python train.py --model="multi-label audio tagger" --win_length=512 --hidden_act="relu" --widths=[192, 240, 288] --momentum=0.85 --gradient_centralization=true --final_lr_fraction=0.05
Rows from block 4, named by matrix and row number. Rows with one number belong to one channel. Each number is 500 + 50 x the weight over the matrix's rms, rounded and kept within 0 to 999. All counts start at 0. Numbers have three digits each.
# convs1: first pointwise conv (model.blocks.4.convs.1.weight, 240x192x1), inputs 0-191
# convs3: second pointwise conv (model.blocks.4.convs.3.weight, 240x240x1, transposed), outputs 0-119
convs1.164:501554457496543587570446476447506554584582476525453496401477559524479553503490465564482400458527549521521563464451464435506523478461518439552492453491491483557537569493537509430455485389417516422509475567474599485557556605495428504477510403464498522465462565427530463547541496524471474403530523591470536500453376494426462517582453578517607492460612466457553381542417558404583427511535516560503480470474440471536436472489520490548401578499450460559513531404463472464546533607416421405551498546585477498521518559407527562553491542485437488575574542554486524486612450528543458534
convs3.164:474503527447440441519485485433478467556460515512497516551509468580433557473494488526554503547422528578460422553515510498468423520544484540622566568618517511580530459467564552535486496593592514547523530425477506456493575497476579529546489507545553515411562495539445523513527549499400427481524493477570458490523482495492450565551535494525476585510527474403465515
convs1.165:515488606513523529523536449525514487439535541605620548503507559502456584462495535477553550543505488503484544533517529488438489449493455509555477500585540429478569462502462438479545529470577490512555541485476481460556400526495459509505511488554419489500462545404484498429480489514519345483370403534396508489461553491433509517442529450606429472558497482442489481565499476542526558486465458519489425520422472522463439447446590550522530515457540556530472486540523588552610491527460515550523470556461516468443512507474515361506533492532522481499512469427511541402462529478534495537
convs3.165:496499498421557511621489457396463443537581587556501427430500454498510589514438485466502434433470487534480470526569459476536474501463435488561492461589442501532488505561538564522470534397426534496504479458541380539525564477520558483492469533503434482515536556570472498445578473466517491458463567444525487481410496528495435448474556481598413437588423523507464516
convs1.166:564549568443471550528480478576455449495384562516580447489571535439566530446454539463532490610472551545567475514491379557510449537543500463489491500476591470535526527520406568546458531406544522437532416404522537557464523406501496482568486403515548454508540497522396445479632543546486455436481400402487509466534532459494428449501473543505465520471587513558565440447512526600624426485507510428456516518569462416416397497516546505500484485619602483435523540456462435557506447459510403486555556528464510562444543520543618534536486467580495594470471569460463546476535475464553501447
convs3.166:402521500368414532580526512471543508499432486469475421499553511553515478501389403575559445573493458511584504513485550574440515544452538493520480546551507537539548449520457432399471485532453419584443422447493459490504481571514420414466483517504502507534540532475499529453517492609433462521381440461487429452570496502380535532527542495537450462510462443574481465
convs1.167:412480459519431552540603542508472510580502441538499448499458545511540510485473523500409436477457527600492405456468534469527548525590557434507442439504554490502393406441510472471500557512454504440569506511479428469477404540563502564496485537500548542536465471482468499445440514495559467458527433460566509534548425603529577420436438551434508473487555403509500465513481488567457529486544428518517536424445514496485433521461542604487567465537526434518550574555469471496535501569549424617529573529523455526536461498516441512473438436471492605495580496577477512460434427475475544511
convs3.167:509445472416549500516501472518410433474436419463555541517592480471484466523494592512492546556530498509492467433566572489507499404459447477579453496435483429460446422499507534523535505439463546539557521479494437463517506552476430511409511578540502504421511531426446561557596462522511431540511447456439532473545600476451516493570491450551496541574555501493497418
convs1.168:551505530469535480437507579569487451529460464452472537469422498507433525456452539455530444533465403496530535645562474492532519466482571472533458611459468529470583617488472396574533547528453578537531444452522543513508529436588504448509487614535435569521410543550509486513481486386467535483500479500526527512521512589595484539489524454502527550501615536514452547471490478468440483534515534554478441459542428578531471495569417519472579474517424459447516463342615587475456468487508479422477485471523556510472464572531515527541359429476440552561496504580521586398534529494370474515
convs3.168:580399520509581448523583454512568564403463561516496449473503457417481512573487457482492555519530491400453447505487481454494459536480579517525549543463510476495470563540501438567484477357587473464479598514600456476479469477442498567488443532448494519509590390478506530546594432494440452569506562579528524410512613577402447538477525559480439529575559595421459372
convs1.169:487503592418466523475469489575425494407530585571541551486557567518460575571537546491498550523554508520480503509527437498526547531431488543434405455604502418515507523467493452493466485557559556519502403455498473539549545490559484502433535445548461556494544465412518491503528389529551484529515473446451460779639492447565460452520483543520499519519391540555412480491523544502529442455470570513506496520520503470489502525557542436566478499517467459485528463534463424498534524469385478446555519547529495489484464547512494494560517402539528399431552535511481566453498476531517425502
convs3.169:501562453469431441534559519500470492559422466495485528564488471520435416456525418577496475487472575528571531414534470464532502558494600479473534487530459541530483500398506526468548477432451526549511580578400533518526509574455484494470488475424513355366455403507574453587595471585523521479448500497635502547473520556473558508429455452469461555468499509509574420
convs1.170:533484391481408402475515439527419519579435464593525506562450437445561584593522479546498428597532621498528503574523520493467590506481488569548508512418541599542454498542517440395551499415450529533477536525516493489546486498570464573461479479513450547576447536497508514506509540520446540489516621524481464454530509503524517547467480619522524492453456426510442484528458391444508532480500406522504538513635426483538476604434458438423551468520460558541422556442531484573473682549561454486474562503446502468520571477492504522479529499528490433503573419495472500538525466509558431442
convs3.170:437546526415555551518503479474524507483486449493507493531526531542477501441519511495582491572443460516546510478622491469535569546501457488504546451427530462516468478461405553533456554499463470468517468612598533477536450546405516460579459549552549541549408526506470477416588488535382464580404468566538532426516546392506489427531491481458545589489553503459487440
convs1.171:545538559579514514616568410531483505506517552457504536500475557490478411504478546485554415598386481459550483446425493652385543425460596511640448480510509455576600518519494495556437521576524456523416422490448572412515566488561485499555592525516414537388517612411555485433414546503505536564425484500497572536457510497541495648462451514502523479485498477384523529498565581402538507378531486505514463518410554454596442535574512460427583469444456555473479501459443461523470515519491390423468548477486506528518520485524532519513547542542479507540486494550558500550477534494527498487
convs3.171:527499522489399494436527471456496432517553526424528527432491505496358558489557503415427547501470544538540547430507553463549477445618507528440492531520533466525433477445509478516461517539434503532457517591561510551447509570610561466494551546489432574487458478415504510495514462506445455550571494532546491467467568496444565405511566524523523399348529579581459425
convs1.172:454436455471500549460505518438440498503528491530504596512476487620486507460494547512527599458561556537492464495535483452460500510536482414527473526522516470494462537471526428468465591456524542504460505423463452504500460519521538503451524510532480495463505503479512530546553462473487476478547528476448599571583558511444541345503498502501458598490472485506436443463444439504480559447552542496549513472501534421526419529469480452500545536522490486498564501548513507511456478585487495540527502507500462399529580514460536487488520488571437539498501493392517531522552583523498523451
convs3.172:515460539493576433464506442506527524536479477528566456456428479550581570511491521483456498476498539496488535532396502572518528525533505590553583522448527586480467550548604467547448497456449466481573578492541468566507535647553458530490513524523593492516518637523480595445496521455612455542522448502469471389547465565504494430440552618418552504411442475527548496
convs1.173:529424474465563454536542541482617556511503434552427417573501489533473454504422484494474444572499465506450493564572503450498404474562535563480557498571635504588629474505452429548448443413557499449398556527488469570484486534470525395493438481477584463498509539504510455518460471473528546534459528523611557554459521546557451441460483414480440496502555423499452509630479387492509507496473473504510445546547537446612485620406499460499483418476423462485435510490508516495477528531363462518561541424456553503589639534502549518495558493514545530428526408581539522532580489576558507439
convs3.173:463520562521529496558549503502543475397470503521588493439652456557451531414438470453457609549472562499577560533474462480457594474477522532426501534522596497476422551439501484538428458628472536469494513521536513509620554501622528488543498509502497426461491518519546488501501568565427471478458481529536494517545484421530494562445440486431501579485509473474460477
convs1.174:491548497529483474476502488535509468500515465488516396522458366542427523477553554457509502548535533530475457551484555488541544479502478575521531530512511440437463536497516516452621616434452478538495536535534471549466461415491421377529512499544428451548510475506519626575496405454523477560453486532433473458526442479456587479476507517499414427554513448515553455425471520529613452477585501535563425464461455515478578496579536497557380362588517492520455493504458468470438559460493453492469512538599490571557463503430500552474361487524508482490454486472551488582557465439512513527
convs3.174:601446481514493461536420473419424539474510468551545490537460411507508532449386498533564453562553494546513579535524527482556530548498513470515496593507502504535483471432593521450480523567455504401431467596433495491485536451481421403462464497465563480467439568494483458500493567570477552409497517489408502564452424439543418461458532551583508518525573523512505589
convs1.175:533417541514470415468452545518508389462443516484475512518457494491574450456527517458534546470529516490474445493579490534513538516515427496582411468518446493500517526477544497493488449491487569484541447513531472401525402475552564512600438471463492537503461475632478498507508538526588485402504488530467425564506582487533599503430539391414441525506501586441576477523525527552454440488546409612483489512494515441446584493479518529478452470472482440533517409516516373396503563496535553453448457490522515527528568488426496388530471477507542517366552477443454479495505598498574517551
convs3.175:470476501585513365530445514427381327494507493532454489468446590441477547466591515582532474562554428521589512541512542581520464534416571537566490492573531442534450476423524472493446498606497539511454514638371485531611439520559626499516460533463506446476538485430494460456527493493533485492510497468539555477494456545502487480502394487469430483485467546505476565
convs1.176:556528523496590446530515436518494518485478503464452501590542517471533527479557455485503552480439497606511524505523519439419428519503554553427515532487496618525510458515405632543454463512598500502494558426531512363521456433520507505471459480509375505497510467470511397478488490531431523411480474497504525556472469583525533508472437557476438549527426491520460478579480548509525447506591458504435440547425499572479559419541456506535612434446492575523514522440456407510487604580385496468529455501558539475516398501536534467509440503398552499462499449575510564501419555634494597488
convs3.176:415485434581484494492576485499456547475497473418456375553425545499471570520499526549467451510490502560455408534461456508507522455561569611399471418494385453374525542486521484428502451463476523518522496508460509566451474583520502556535417527495512447506515509581423503437433623533496586484453460446539393539490537482532462493556564525496483442484431450556552530
convs1.177:501483539528544574511491555426478441458440513427417476536464528587495515431547525489525513522485498432454483478520497592522534579544449662467438534527538458489611487552489494509609523499489505426514482521435480650515581517534469457456481416520558487504421365536435530560483434438513566575481525485424534445531539565559467528467448415536487490495539479479463638423572443383509548598571521494527436442522467516468502539516479476534443501503496518530532543501606538388608476503396430495510519372451514493484502593557540416396459522515518399384566442515523517533470492482391506458
convs3.177:467496508535475564487507419541507456607588470378476455479452489529464528535497393489528429483518496511528521390522496559516616452532480513460515500435494492529546432558425541506431518452511477408578428514484449545408447525458518421565516580599482537563540507479494507390524520474515502488449533552568473521450496440586486457569553557476634593536552483507493514
convs1.178:401454503386499566483507476413526412474445543489571506445527524455485426463548536513501473491431548483519459498482619463440479381590438456506531496531522488489555562492464525595535601571531525518421473489505548507444474522602395566501495415425554429525560465519505494454491520453460529523486537524503478230490447498465527525504562449484536510548585388485468576468402516508514412506460508498444645522457535524467519478566420522494440477535567554486514479424446483509491599563499472511606407481481518568519561563485510571468527549522481540682508507494472568494505508456555579545
convs3.178:528447440501524481445444451548445388467498570503501516559430515518509441508448457453390494438537374522523501457522574531447435536497496606471562499482433546448462484403535419419531595464516459493467554482470533492501456476464423526483580527442477457497502544541519456502496423468503475445428495511476495583521474523421501621395499480424549574501565509526518522
convs1.179:489522510458520514524467563533430485509514553526479534476567489507483423492509437465527465428615536465415372559486470554501491567478545491513505533480500506559575547453419420404464513478632533495441517507459484557505360476535481552491482481606440557546463511520544434480516481549472482483495487527574445502559379504495525454502522527522432498467483541426496519543483484497458505452555559663536556530526415485532570454464497486472552538488460571496469473544550618377451446454520462546494534490477416564513504541527507548477525512542552430540547436568500462424559587500465548522
convs3.179:480531494536553398526406519466468400403522460426461553488521407515455422497574523482485631523572554477482527489516555616411523512473464529502477393415497451509427554570569517455546464543490436405473479504514523533531511522477513470467568544550531493533519471587385484500532548514498436501553521522471447485581495514428449536466434499463547485549501484605528494
convs1.181:464582463532524454439487483466450472478549560502569445656540471555549457535532530487539514622595486514500470511531473618425508502487485495455401366523545491520511566530488537567566420407468544506560415560430508389572513592420433486489451518463538485449574428482505447585461524509449496531522448416518524558579534438504468458466509558547554506395492489526442559468501491452504436491563509452394500485455564525431556472462580532393455641423546435545467507555514479498422513574522564576529453439437542499493480481409575499459495602518499506488458382574450502436446546511613549489
convs3.181:635444490497551349509462405528452406365498494533486499581484529522424463562567522591418544530419553491525466439462472559415507472458553417537553481581491577484480576474542454497448571470468524503467557500455446532499458444609584372492501452537586532460454454399470533532511520423481548492528511494540470502486511591436507484467547392508515376509448481559448581
convs1.182:564508495512474586572452597484446511514498530530484549431443517454467487474543512579472569508575459562394534521491491509494473487400552549489512467463434551589474416403473547604588475545522576589499527404511520447450450473556481580518550363507476480503493455552535511515520555533614427554533483545588432510422533528455434460470576545533443523480522467444452583543517564479399514490535508406483409435539373482561498611475591478462485517440470464499530473475494466530503544546513453519493495537425445529512534553515547514553507559436541427489525521432426471526514455450556507434
convs3.182:568504508393541489488392579438520499408580521545515530516505585484588541515565445525495600509404572515568490429499508462494522421495493574474578486461525503547495516489540507563600512569482471470449504454587487473392554510455521519432485557426519552532544488553525491524540583516461486482440553468431503538422521473534530461492535428445440576544444513533441516
convs1.183:502427509472472528404550470475506492485497478562516511629472539464567476492447480516450563535382499530491483587518463580447608545469489553603443557505531398552395421430547441585467416546531624520595554508522488531452468487468399522433482497568472449469485602480463527565469507487532476566511533533566503544438454421593450560466525508545469481554519499456542575539440547505438489503511537513511542578527475513468575445571592491592570526561540418474511539443461539541517470449484401456607466506463568499433549533540565495490466538487510447459508453510468499560480523491524399533
convs3.183:539509552539390508455567487442532578544483462499443555463478566530537412484375525546431494475523439548531511502448517462485573481439532450428566446511498463442541540486506568636524452477537557479451528477470522491513489522483484555457513472541488558432437451445434533556448476540488501557456524567551425427481448477450481427503483560498481551547514441406490482
convs1.184:588553493459465560501602443503548574504471459440494532518473474498477488501475524520621513626511496538473521510470472395524604546537465535566424462566515482479481458561499434497497533521445533527498428550526424457577499467538534576527511496504553446498469419521565525462525683468556542574502490467470454496445570524485520468545557522445529539500525535549490528485480466525468447501495528498508580471501560529415581545551538493508501482476420440509504386491560584487430569506501594482491553519560447442405564493606432525524555515506462509430501516399531454533484499494483513463
convs3.184:490464486536575543393502488528538530484470502561563592544483478435568510477485575515456576536495491519454491562424464491563540554584495534485484583532551517494491510479488539407466460438563516489436535399451455530412535494490545540523451494467436515402484557572482527499499457414551483553439474426522426435547510471512480450442512492420371478549513563419464425
convs1.185:414539472469671560404526392407410445501519512415497490443447507534495444451523356496562540521455535471488426454426580531542515623541478416495564475469550437611528516438496479472561565550540504400547489537505428496533502518438489498605585598464471380510513479446459563470475427490589499467477442485500451462466483544497568487538452486527421565496513586566491537459479480457578480542529476472434512430549465460501491421522526546435484535522472512555440499458514519493503475539539472457498484459415530499491509483565533537501530558409448481486506546555589541541513629528506511565
convs3.185:503569447543525482534469465538534432649527347593459490578503577411504552475586557501477504418504484585501371498517482455495531447545413363476450442506446493501549512478460467520543558503512551423493496460496526551454491485456517469496543456452473473596595390536555569514510450499608466453541417353500441583475441528609540395392496483496482515471488494418487491